{
  "model": "image embedding model",
  "crop_scale_min": 1,
  "cutout": 0.25,
  "num_classes": 6,
  "activation": "silu",
  "channel_attention": "eca",
  "stem": "single",
  "widths": [32, 64, 128, 256],
  "eps": 1e-10,
  "grad_clip": 5.0,
  "epochs": 130.6,
  "lr_schedule": "wsd_sqrt",
  "final_lr_fraction": 0.01,
  "warmup_steps": 3700
}
Rows from block 7 of a small image embedding model, named by matrix and row number. Rows with one number belong to one channel. Each number is 128 + 24 x the weight over its row's rms, rounded and kept within 0 to 255. All counts start at 0.
After each channel's rows are labels from the 100 images, of 14848, where the channel reaches its highest value: "responds to" is what is common among them. Only what is clearly more common there than usual is listed. The data: drawn branching plants. In brackets: how many of the 100.
# convs0: expand pointwise conv (model.blocks.7.convs.0.weight, 384x128x1x1), inputs 0-31
# convs1: depthwise 3x3 conv (model.blocks.7.convs.1.weight, 384x1x3x3), a 3x3 kernel
# convs2: project pointwise conv (model.blocks.7.convs.2.weight, 128x384x1x1, transposed), outputs 0-31

convs0.47 [167 108 155 127 114  77  81 155 150 103 142 121 142 129 110 146 103 114 146 118 119 143 110 164 136 121 144 125 129 134 150 151]
convs1.47 [149 118 100 159 152 101 143 165 130]
convs2.47 [116 123 102 118 125 144 160  90  92 135 142 100 124 158 126 144 154 190 121 140 118  63 128 116 141 130 156 128 125 170  81 123]
responds to: autumn leaves (78); spreading (52)

convs0.211 [114 148 128 140 111 141 142 144 106 121 143 101 118 110 142 123 146 124 122 107  73 124 156 116 110 135 112 111  86 122 134 165]
convs1.211 [132 140 102  70 122 100 118 125 121]
convs2.211 [ 82 161 152 100  89 109 117 178 110 133 152 110 105 118 156  91 113 117 111 123  65 127 156 140 125 145 114  96 109 112 160 158]
responds to: drooping (45); bare (36)

convs0.378 [137 154 126 122 136 112 134 164 129  81 189 125 110 100 164 154  87 105 150 130 117 155 103 143 142 100  83 121 141 109 157 168]
convs1.378 [135 144 109 153 121 108 128  86  87]
convs2.378 [117 136 148 116  76  88  55 156 145 119 157 150 127 127 140 150  86 105 107 121 104 112 153 160 155 109 143  83 112 115 144 125]
responds to: two-way forks (81); narrow (66)

convs0.114 [137 164 154  97 108 134  76 132 153  82 161 132 126 157 148 160 126 120 162 136 110 118 171 122 118 143 108 145 174 111 145 130]
convs1.114 [119  99  95 147 143 140 103  97  98]
convs2.114 [167 134 106 126 137 121  97 103  91 136  59 134 144 140 136 102 119 151 121 117 129 125 162 113  98 143 102 123 155 158 115  91]
responds to: spreading (99); two-way forks (95)

convs0.96 [106 155 142 113 112 126 114 152 151  99 142 108  94 119 157 122 135 131 121 118 101 147 163 125  63 127 128  82 157  92 153 133]
convs1.96 [144 137  75 163 104 122 131 114 126]
convs2.96 [146 137 173 148 114 105  79 123 137 159  90 166 154 105 106 126 118 115  94 101 135 131 155 171  99 164 190  86 135 143 136 144]
responds to: three-way forks (89); leaning left (87)

convs0.150 [138 112 125 118 154 115 130 137 108  99 132 140 142 169 125 150  80 111 161 130 133 145 126 113 143 170 100 122 125 140 166 172]
convs1.150 [106  89  84 142 133 145 116 127 150]
convs2.150 [147 145 129 151 156 106 149 118 130 121 133 152 174 129  82 130 108 126 123 129 119 113 113 166 142 152 149  98 162 161 148 182]
responds to: spreading (61)

convs0.329 [145 133 151 113 147 105 130 131 133  85 146 136 149 132 113 111  96 110 149 102  98 162 130 127 133 175  48 139 129 127 129 124]
convs1.329 [102 137  85 127 129 131  77 134 124]
convs2.329 [137 188 143 132 141 131 157 130 145 113 153 172 147 121 117 123 132 111 159 120 149 157  66 132 100 133 157 115 172 141 162 129]
responds to: two-way forks (71)

convs0.98 [114 107 129 157 127 148  93  77  55  99 101 156 187 140 144 151 124 119  99 157 134 125 159 112  95 137 157  93  96 132 149 160]
convs1.98 [141 142  92 152 124  76 124 122 141]
convs2.98 [139 121 128 138  91 148  64 186 143  78 145 107 134  99 169 147 125 106 121  95 114 140 152 128 123 112  99 147 102 102 125 130]
responds to: spreading (74)

convs0.293 [172 192 182 129 139  92 123 157 167  95 130 150 126 119  80 147 133 128 136 110 122 128 124  98 132 129  96 142 158  99 134 123]
convs1.293 [164  94 142 138 126 107  85 139 131]
convs2.293 [132 118 130  99 137 104 105 157 142 125 122 149 121 177 137 175  58 129 140 112 121 141 160  93 149 133  88 132 104 129 124 124]
responds to: leaning left (90)

convs0.25 [149 130 121 120 148 135 120  93  99  87 129 164 173 186 106 137  95 116 130 133 115 115 133  89 147 143 115 157 116 131 139 121]
convs1.25 [ 95  99 100 136 139 151 107 111  96]
convs2.25 [130 151 144 152 123 143 167 108 140 140 140 161 141 152 107 110 144 138 100 104 140  97 133 144  88 132 176  97 166 154 124 138]
responds to: spreading (56); wide (44)

convs0.328 [ 95  96 117 118 108 139 101 119 106 168  86 100  88 137 147  71 141 132  95 133 143  96 180 108 104 148 136 114 112 103 136 108]
convs1.328 [128 125 122 123 120 141  89  79  96]
convs2.328 [108  92 122 110 143 171 166 133 109 148 152  65 100  99 159 122 140 113 146 150 128 131  94 106 125 154  90 142  68 109  94 119]
responds to: three-way forks (92); leaning right (76)

convs0.49 [129 141 139 125 187 157 110 109 145  96 139 140 158 130  99 154 143 111 129 150 181 110 142 130 147 167 142 153 194  91 133 131]
convs1.49 [ 87 123 150 111  79 137 138 117 127]
convs2.49 [108 118 131 119 109 136 114 117 109 142 150  78 141  93 159 107 163 120 154 182  94 159 137 158 120  87 145 138  77 114 157 138]
responds to: narrow (55)

convs0.54 [131 122 145 118 129 148  78  69 124 114 121 145 136 149 107 111 161 138 140 139 132 109 153  96  96 159 141 152 136 110 130  85]
convs1.54 [112 104 148 163 132 118  86 101 138]
convs2.54 [133 156 127 106 122 119 109 173 121 131 108 142  95 105 166 162  85 117  99 129  93 115 156 112 132  86  92 121 102 108 157 118]
responds to: two-way forks (69); drooping (58)

convs0.143 [ 98 156 135 153 126 141 128 100 122 102 138 136 137 116 127 117 149 132 113 135 154 112 128 153  98 118 189 119 170 101 142 134]
convs1.143 [105 128  92 111 144  80 113 145 129]
convs2.143 [ 91 155 150 116 107 117 106 124 101 121  97 120 112  74 138  99 163 124 108 148 116 129 126 135 138 136 127 124  98  91 168 135]
responds to: drooping (44)

convs0.81 [151 119 124 149 112 114  98 155 176 143 127 149 144 148  88 139 102 107  93 109 135 137 106 102 165 131 130 159 108  93 142 115]
convs1.81 [152 188 145 121 133 120 125 135 105]
convs2.81 [127 131  81 108 112 126 125 121  98 151  90  97 134  75 171 107 118 148 107 134  98 101 115 185 113  89 159 101 106 186 113  97]
responds to: green leaves (39)

convs0.361 [102 142 163 133 127 109 159 144 145 145 156  95  80  98 147 109 171 158 122 133 132 121 142 183 119  99 151 103 152 121 143 136]
convs1.361 [142  84 136  94 118 149 138 105 154]
convs2.361 [103 122  89 104  70 121  55 135 112 113 108 111 105 115 198 123 118 138  79 128 134 117 126 125 133  44 154 129 119 109 130  98]
responds to: leaning left (57)

convs0.4 [147 147 107 137 133 117 155 125 133  98 131 180 155 114 125 144 108  96 163 110 124 149 116 135 138 122  82 168 142 125 143 148]
convs1.4 [129 116 166  84 125 139  99 128 101]
convs2.4 [142 117 121 103 165 118 120  96 172 149 125 153 144 118 105 103 107 103 171 116 164 143 130 147 161 144 122 178 131  89 120  78]
responds to: drooping (39)

convs0.157 [100 106 105 108  86 154 118 124 131 179 179  98  53 150 153 120 134 151 121 131 119  88 136 140 123  76 160 137 115 120 129 120]
convs1.157 [116 137 119 100 110 125 105 155 178]
convs2.157 [109 114  99  91 115 141 129 126 115 131 130 110  87 149 171 115 125 171 110 126 108  99 145 109 149  74 106 130 135 132  89  87]
responds to: autumn leaves (53)

convs0.94 [107  91  99  89 134 132 146 122 121 183 132 105  87 138 120 112 117 136 137 172 125  96 141 120 199 113  83 148  97 109 117 125]
convs1.94 [125 112 128 147  94 140 128 106 180]
convs2.94 [115 158 105 137 119 133 133 164 134 105 149 123  99 183 137 160 107 166 108  97  97 124 159  89 184  99 114 127 149 133 115 160]
responds to: leaning right (55)

convs0.311 [138 143 160 109 166 131 110  86 110  85 102 148 161 132 117 120 154 133 152 151 139 111 160 122  88 179 116 123 160 135 143 114]
convs1.311 [140 114  88  74 122 123 128 135 141]
convs2.311 [136 130 144 120 186 145 150  94 146  92 130 147 139  96 159 121 136 141 129  91 145  90 134 150 154 110 152 129 149 145  72 108]
responds to: spreading (63)

convs0.57 [101  99 114 102 101 115 134 135 108 177 115 119  93 182 108 102 131 163 105 162 103 110 142 127 139 121 155 110 133 133 166 187]
convs1.57 [112 123 183  96 132 129 121 133 100]
convs2.57 [123 100 119 135 147 162 151  99 104 141 147 130 127 130 129 141 124 110 155 175 180 129  76 125 121 128 136 161 113 141 135 132]
responds to: leaning right (87)

convs0.129 [119 127 124  98  82 102  98 123 127 140 145 108  96 104 133  78 113 137 148 130  92 136 130 139 121  74 112 137  89  85 142  82]
convs1.129 [187 149 123 119 120 137  99 114 124]
convs2.129 [153 112 143 152 148 121 125 128 130  63 140 160 194 145 113 183 103 118 118 132 129 133 120 107 117 126 146 103 166 139 127 178]
responds to: autumn leaves (77); narrow (67)

convs0.313 [118  90 139  97 128  71 126 124 113 172  98 126 114 159  83 101 119 157 126 171  95 130 135 125 152 103 117 120 102 119 175 151]
convs1.313 [ 91 134 166 121  98 145 146 144 105]
convs2.313 [112 110 123 111 156 134 151 107  91 140 147  99 105 130 126 116 146 160 141 176 160 131 132 125 151 119 118 161 137 149 110 125]
responds to: leaning right (98)

convs0.161 [119  71 102 101 152 133 135 105  87 164 108 106 108 131 118 116 121 124 132 184 134  94 146 114 162 146  90 154 103 120 120 127]
convs1.161 [140 128 106 117  98 132 149 102 176]
convs2.161 [106 158 108 153 129 116 151 170 129 115 109 136 117 155 161 156 110 150  85 102 126 125 150  93 183  88 121 118 130 146 109 146]
responds to: drooping (63)

convs0.159 [138 144  96 146 116 138 131 127 126 106 134 157 117 196 109 178 101 149 121 117 138 107 114  96 135 126 173 124 153 150 133 151]
convs1.159 [105 145 147 154 131 149 136  84  98]
convs2.159 [128 123 109 139 133 160 137 109 176 151 185 126 111 121 111  96 129 108 161 116 161 118  98 154 123 154 157 141 135 111 126 100]
responds to: wide (66); green leaves (36)

convs0.280 [128 116 142 104 133  82 130 154 117 129 127 117 116 105 142 144 103 137 146 176 142 132 171 162 139 124  90 111 125 142 136 141]
convs1.280 [138 156 152  84 112 127 152 146 153]
convs2.280 [115 123  99 145 129 175 149 122 143 105 143 129 140 159 124 149 161 156 101 120 168  85 135  79 160  86 143 172 145 106 112 140]
responds to: wide (61)

convs0.127 [134 152 122 152 149 128 181  99  99 143  54 161 132 136 117  97 144 180 119 103 135 121 123 121 120 135 136 123 121 187 129 131]
convs1.127 [132 129 136 148 145 182 143 133 162]
convs2.127 [136  96 131 140 171 118 137  92 152 136 178 151 150 112 128 121  96 132 133 126 135 118 108 143 143  96 136 129 134 136 154 136]
responds to: wide (99); three-way forks (86); bare (48)

convs0.353 [169 118 149  95 138  86 144 156 130 143 164  69 100 154  92 104 136 129 178 133  98 143 109 173 124 173 112 121 139 146 133 158]
convs1.353 [139 139 128  97 112  96  90 114 161]
convs2.353 [140 124 134 137 121 133 117 174 123 151 109 121 131  82 143 117 119  70 125 146 125 154  99 127 144 114 103 155  92  87 153 127]
responds to: bare (39)

convs0.186 [153 107 112 142 101 100 111 131 137 159 113 124 137 137 109 101 106 132 106  86 108 129 125 134 144 127 122 142  77 137 134 116]
convs1.186 [125 139 109 139 135  98 160 131  77]
convs2.186 [153 120  94 137 164 141 170 115 112 126 112 109 131 110 127 126 131 138 159 133 132 139  79 100 145  74 101 177  89 125 124 101]
responds to: autumn leaves (49); narrow (49)

convs0.40 [131 176 113 199 128 165 123 141 162 108 132 143 129 143 129 153 126 115  82  95 147 109 137 118 114 150 163 117 159 121 138 158]
convs1.40 [135 160 146 135 117  88 102 100 105]
convs2.40 [141 144 162 127 128 100 108 125 128 147 107 152 125 138 141 134 108 159  99 105 127  96 143 175 117 127 171  91 161 173 101 111]
responds to: three-way forks (98); leaning left (75)

convs0.113 [148  75 133  76 122  90  92 127 121 148 114 100 108 130 140 133 111 152 159 138 134 123 148 122 127 133  92 138 104 129 118  75]
convs1.113 [117  97 105 139 151 154  98 102 103]
convs2.113 [138 147 108 155 116 128 109 133  86 152  94 128 139  95 162 132 115 103  98 142 147 143 120 141 120 140 117 118  89 162 125 136]
responds to: spreading (74); bare (39)

convs0.253 [131 115 132 138 153 124 152 108 112 111 107 149 163 121 127 104 113 133 138  97 103 163 127 132  95 156  94 110 104 176 153 154]
convs1.253 [129  83  93 126 123 158 139 152 144]
convs2.253 [154 127 161 151 157 122 117 113 135 134 150 144 155 134 113 152 121 126 105 141 120 112  92 123 107 126 159  98 159 160 162 157]
responds to: wide (57); spreading (35)

convs0.134 [129 140  97 140 104 159 191 137 125 135 179  88  86 145 139 145 156 149 130 135 127  88  91 130 143  90 156 142 132 150 103 162]
convs1.134 [103 103 113 155 153 122 165 126  98]
convs2.134 [160 141 122 153 140 151 126 116 171 111 139 190 145 148 108 144 111 107 130  74 126 129 120 101 116 130 123 119 122 121 125 109]
responds to: two-way forks (78); narrow (57); autumn leaves (44)

convs0.364 [103 115  90 101 124 147 128 116 130 133 136 137 111 187 140 155  99 147 101 148 123  88 152  79 182 108 131 139 128 119 125 133]
convs1.364 [137 127 107  81 123 134 135 116 175]
convs2.364 [120 111 103 113 128 103 136 175 116 149 107 121 105 128 155 148  74 142 104 130 122 132 155 109 182 107  95 111 136 146  77 122]
responds to: green leaves (41); drooping (39); autumn leaves (37)

convs0.43 [100 142 159 105 101 122 104 141 181 145 163 113  71 163 104 136 146 162 131 144 117 106 168 138 144 131 144  99 163 107 147 135]
convs1.43 [ 88 162 145 152 121 107 152 107 122]
convs2.43 [ 94  94 164 123 135 126 157 123 138 126 146 118 147 127 131 101 149 143 132 118 118 167 141 147 119 111 131 144  89 124 151 152]
responds to: leaning left (67); autumn leaves (40)

convs0.139 [142 131 148 103 117  95 110 144 136 133 134 102  93 124 124  91 119 145 160 106  50 130 133 150  60 111 121  96 129 147 133 128]
convs1.139 [144 144 132 106 121 119 113  89  81]
convs2.139 [149  75  92 103 159 105  99 150 142 146 117 139 126 145 109 152  72 133 143 112 123 133 142 134 139 116 112 101 168 133 117 128]
responds to: autumn leaves (49); narrow (49)

convs0.168 [137 131 124 153 100 136 124  95 107  78 148 123 153 129 124 118 174 143 106 117 143 104 147 121 107 150 147 143 143 145  73 114]
convs1.168 [136  99 149 139  93 162 140 107 155]
convs2.168 [111 136 121  95 135  90 162 112 127 143 129 145 105 127 118 131 117 165 141 143 124  78 135 135 142  98 116 122 137 136 132 106]
responds to: three-way forks (88); wide (84)

convs0.84 [174 157 161 111 135 106 128 133 157  76 113 157 125 121 116 128 109 118 164 108 144 149 100 145 124 144  93 143 178 117 154 136]
convs1.84 [134 137 128 118 121 136 137 144 195]
convs2.84 [143 106 121 146 171 157 156  72 136 136 136 101 160 123  94 114 179 124 157 168 163 133 110 132 150 144 130 167 117 128 114 124]
responds to: two-way forks (76); leaning left (47)

convs0.337 [ 88 130 132 116 139 161 155 113 105 110 129 138 130 124 154 129 131 116 134 129 108 156 148 113 127 141 107 110  78 120 154 164]
convs1.337 [117 141 105  85 126 106 101 117  94]
convs2.337 [ 62 161 172  82 122 118 113 144 114 103 167 118 103 114 201 112 113 134 118 128 103 123 165 136 104 130 129  84 128 107 149 135]
responds to: drooping (54); leaning right (36)

convs0.61 [134  73 148 103 159 131 148 120 116 141 115 114 100 165 120 127 114 137 162 138 156 159 107 124 105 144 136 107 134 139 146 143]
convs1.61 [164  96 116 126 110 154 164 108 130]
convs2.61 [ 78 146 162  81 134 100 113 110  95 133 123 124 108 161 126 121 136 174  97 148  97  94 166 135 127 126 156  86 142 144 137 144]
responds to: bare (40)

convs0.178 [141 132 112 124 145 121 119 170 141 120 121 147 120 122 148 172  56  94 121 119 127 123 125 109 161  91  79 144 117 108 154 145]
convs1.178 [ 96 107  82 110 137 122 122 104 150]
convs2.178 [ 85 123 118 150 116 176 144 120  92 131 107 133 114 165 138 157 135 131  69 142 159  93 126  79 117 158 160 114 148 134 112 157]
responds to: two-way forks (74); autumn leaves (46)

convs0.355 [117 142 117 172 139 143 154 115 117  90 119 193 160 134 149 139 109 136  55 108 145 126 129 115 123  95 129 134 135 124 148 141]
convs1.355 [145 144 101 137 113 157  78 125 111]
convs2.355 [112 127 114 129 144 168 148  91 152 154 161 139 129 145 106 103 144 126 131 112 147  91  84 124 143 139 178 134 130 126  98 107]
responds to: two-way forks (72); wide (58); autumn leaves (37)

convs0.255 [133  95 101 154 141  98 142 124 102 126 102 150 147 102 157 153  89 127 114 113 106 141 143 124 117 104  99 108  75 164 140 150]
convs1.255 [ 78 132  85 115 122 120 148 123 117]
convs2.255 [131 137 118 148 118 117 124 148  98 116  79 159 149 116 150 192  95  92 126 140 163 138 147 129 160 130  84 137 102 131 132 134]
responds to: spreading (79); two-way forks (74)

convs0.348 [182 136 143 125 118 109 110 199 166 122 147 126 121 128 129 152 117 104 132 117 114 132  94 117 166  98 102 165 115 119 129 135]
convs1.348 [106 111 130  66 115 143 132 134 137]
convs2.348 [116 116 190 156  96 135  98 134 142 105 124 186 127 128 129 154 136  80 107 111 135 153 135 108  90 158 145  99 120  87 160 158]
responds to: narrow (66)

convs0.289 [140 126  98 135 129 133  90 131 131  90 137 153 130 137 169 147  65  94 126  96 100 140 145  64 100 131  74 131 117 107 146 104]
convs1.289 [113  85  74 139 132 133 124 123 137]
convs2.289 [114 144 166 152 114 139 152 121  94 100 132 158 162 139 133 149 131 117 105 144 124 125  97 102 101 127 159 118 119 132 157 173]
responds to: leaning left (68)

convs0.216 [133 127 157  79 128  92  84 134 161 156 162  78  52 141 112  78 135 151 159 126  87 123 142 134 115 121 123 115 145 115 149 100]
convs1.216 [ 88 107  95 110 108 116 143  99 139]
convs2.216 [145 158 150 126 146 118 125 110 170 152 142 124  94 157  88 112 139 140 156 110 106 107 127 116 127 177 140 133 148 119 122 105]
responds to: narrow (75)

convs0.210 [134 136 106 135 103 120  77 140 128 101 122 145 111 138 141 158 100 109 124 155 134 119 143 122 121 140 148  97 176 115 161 144]
convs1.210 [139 141  77 130  84 141 127 122 115]
convs2.210 [116 139 137 138 121 153  88 126 138 133 126 135 110 163 138 159 118 113 108 119 171 100 146 121 129 173 176 106 173 105 105 128]
responds to: leaning left (98)

convs0.248 [124 158 129 145 118 194 116 140 128 109 172 129 120 156 137 164 134 110  73 114 137  97 138 107 123 169 157 105 160 111  94 142]
convs1.248 [133 126 131 104 107 138  78 153 158]
convs2.248 [116 129 138 126 106 115 124 135 146 160 145 106 105 151 119 134 139 106 168 150 133 138 119 122 126 178 146 110 120 140 104 110]
responds to: leaning left (93); three-way forks (93)

convs0.69 [110 135 112 148  95 139 103  86  78 106 112 160 162 135 154 130 130 136  94 133 112 125 138 131  67 101 164  92 108 110 184 130]
convs1.69 [ 67 130 144 140 119 143 149 134 144]
convs2.69 [151 136 110 133 154  91 142 177 161 137 121 148 136 129  90 159  74 108 147 125 120 157 141 164 179 140  97 130 156 160 153 169]
responds to: leaning left (51); autumn leaves (40); pink blossoms (39)

convs0.306 [113 135 119 117 115 142 114 108 113 120  93 112 117 152 123 125 166 121 140 136 122  81 172  77 110 165 145 122 114 115 121 133]
convs1.306 [125 103 140 138 126 135  85  88  99]
convs2.306 [113 112 130  91 126 148 121 139  99 154  93  73  84 135 131 108 154 133 144 148 104 120 159  92 109 176  93 139  99  92 122 124]
responds to: drooping (50); bare (40)

convs0.92 [109 150 154 117 116  95 170 143 149 158 120 127 113 124  64 109 152 154 178 124  87 138 127 145 147 134 124 130 103 131 146 152]
convs1.92 [123 101 140 161 119 123  77 109 139]
convs2.92 [117 176  93 147 168 102 165 155 153 121  79 146 128  91 116 124 111 130 123 118 128 147 136 127 162  99 121 135 164 145 133 135]
responds to: drooping (64); bare (47)

convs0.350 [146  96 147 123 132 131  95 112  92 109 145  94 111 107 143  92 133 116 134 160 155 135  96 147 108 136 131 135 135 102 144 115]
convs1.350 [135 133 124  85 104 152 106 137  90]
convs2.350 [121 116 110 150  82 153 105 141  76 134 133 108 124 135 145 153 130 145  73 120 102  95 148 116 111 107 145 117 112 142 121 176]
responds to: narrow (63)

convs0.182 [ 96 116 101 129 115 134 173 146 136 126 214  64  86 114 155 134 138 130 146 130 124 114 118 176 153 109 105 148 113 143 101 152]
convs1.182 [121 127 105 150 160 155 101  92 108]
convs2.182 [158 149 125 137 136 105 148 110 163 139 121 188 139 131 101 162  94 157 122  92  97  94 122 152 115  96 154  89 166 171 134 151]
responds to: wide (72)

convs0.146 [126 117 120  99 117 120 135 149 149 154 138 119 107 178  99 145 125 134 155 142 109 102 149  97 187 120  92 168 110 120 149 148]
convs1.146 [119 107 146 160 105 130  94 143  91]
convs2.146 [143 135 119 145 174 101 150 145 154 134 119  99 123 112 103 128 139 128 161 152 140 160 145 135 162 127  99 160 170 129 148 162]
responds to: drooping (44)

convs0.286 [132 174 145 149 103 117 153 214 165 133 123 132 131 109  98 150 137 106 119 104 118 144 117 143 168 143 127 132 131 111 121 172]
convs1.286 [116  94 158 137 105 115 102 133  89]
convs2.286 [148 102 114  93 157  92 145 144 144 157 122 118 102 144 127 141  88 157 160 132 118 133 134 120 178  57  52 160 107 125 127 113]
responds to: white flowers (36)

convs0.38 [143 134 152 130 113 122 133 143 138 109 130 112 123 147  94 121 164 128 131 103 122 146 147  83  97 195  83 148 119 125 115 110]
convs1.38 [125 126 200 128 126 129 122 130 124]
convs2.38 [ 94 121 104  81 115 125 132 147 110 146 139  86  88 123 149 128 138 145 152 177 102 101 168 135 154 106  90 129 119 117 131 119]
responds to: bare (56); drooping (47)

convs0.241 [140 111 140 112 140 110 130 156 152 135 138 125 107 131 173 174  97 126 108 132 147 140 120 120 125 116 123 115 124 161 114 111]
convs1.241 [112  95  92 109 141 128 106  96 151]
convs2.241 [127 115 122 157 134 138 116 116  95 145 106 118 141 146 136 101 142 152  77 116 155 101 132 114 138 146 142 124 139 142  81 121]
responds to: spreading (56)

convs0.290 [107  93 145 118 143  92 119 106  84 158  87 129 146 128 121 113 107 135 156 149 107 144 175 191  95 132 139  86  94 145 184 173]
convs1.290 [164  94  93 123 136 135 101 149 114]
convs2.290 [102 146 153 149 113 113 132 142 122 130 127 129 113  96 168 104 131 150  75  91 101 115 113 152 103  88 144  86 126 142 131 131]
responds to: leaning right (58)

convs0.63 [126 148 105 134 119 145 150 122 145  89 153 112 104 156 105 119 141 139 161 120 155 133  87 100 122 149 137 134 190 124 122 126]
convs1.63 [130 120 153 110 138  76 147 124  97]
convs2.63 [108 118  81 157 105 138 144 143 135 148 157 102  67 172 133 133 116 139 113 102  99 130  83 104 111 123 134 112 134 137 104 135]
responds to: leaning left (89); two-way forks (85)

convs0.356 [112 108 136 108 122 114 102 118 111 150 117 141 126 139 128 114 116 140  91 145 140 121 125 175 118  96 169 108 138 134 141 124]
convs1.356 [ 96 112 117 103 105  85 116 104 118]
convs2.356 [103 149 146 114 117 108 130 104 107 141 112  93 107 113 130  90 173 148 130 152 105 101 156 163 101 161 156 100 146 128 146 126]
responds to: wide (40); bare (37)

convs0.377 [138 114 152  87 140  83  95 125 153 131 171  97 118 145 120 107 128 138 163 113  58 132 128 148 105  96 134 109 122 124 161 128]
convs1.377 [101 127  96 108 127 155 148 122  85]
convs2.377 [119 133 127 112  99 129 122 128 147 170 112 114  86 182  94  81 142 178  96  77 106 108 145 133 102 143 156 122 185 130 119 120]
responds to: two-way forks (73); leaning right (47)

convs0.287 [138 155 112 130 135 129 138 138 140 140 155 119 116 180 115  97 111 146  95  98 100 129 115  94 153 118  74 149 131 106 129 100]
convs1.287 [ 92 120 147 109 148 136 155 107  89]
convs2.287 [106 140 140 142 115 149 147 142 128 129 127 125 130  77 175  87 162 108 132 101 177 126 120 196 113 162 145 111 131 133  96  92]
responds to: autumn leaves (43); green leaves (38)

convs0.310 [105 124 110 133 167 151 185 124 116 151 102 134 128 133 128  93 112 123 124 111 154 163 122 169 106 168 140 104 146 167 122 142]
convs1.310 [ 72 132 135 142 126 103 126 102 107]
convs2.310 [178 151 134 159 136 101 150 145 179 132 145 162 127 103 119 128 108 127 143  84 128 133 127 171 124 111 132 130 158 156 117 123]
responds to: leaning left (86)

convs0.70 [115 144 118 125  83 136 118 126 148 173 143 121 112 167  95 125 169 159 104 135 139  68 151 136 158 123 165 148 131 111 120 126]
convs1.70 [133 131 106  92 104 130 104 154 167]
convs2.70 [ 86 129 146 116  98 103 118 116 105 110 122 133 133 135 173 115 131 162  85 116 105  89 153 149 110  97 166  65 144 143 114 136]
responds to: leaning left (81); pink blossoms (47); autumn leaves (38)

convs0.48 [150  91 147  71 139 100  81 118 129 137 135 117 112 153 129 111  94 116 170 125  82 153 141 133 112 115  98 130  87 141 184 123]
convs1.48 [110 125  96 112 118 167 164 125 102]
convs2.48 [102 140 126 109 119 151 133 117 118 131 125 114  98 195 108  96 145 184 106 105  98 122 154 114 114 147 140 114 178 134 124 139]
responds to: two-way forks (76); spreading (64)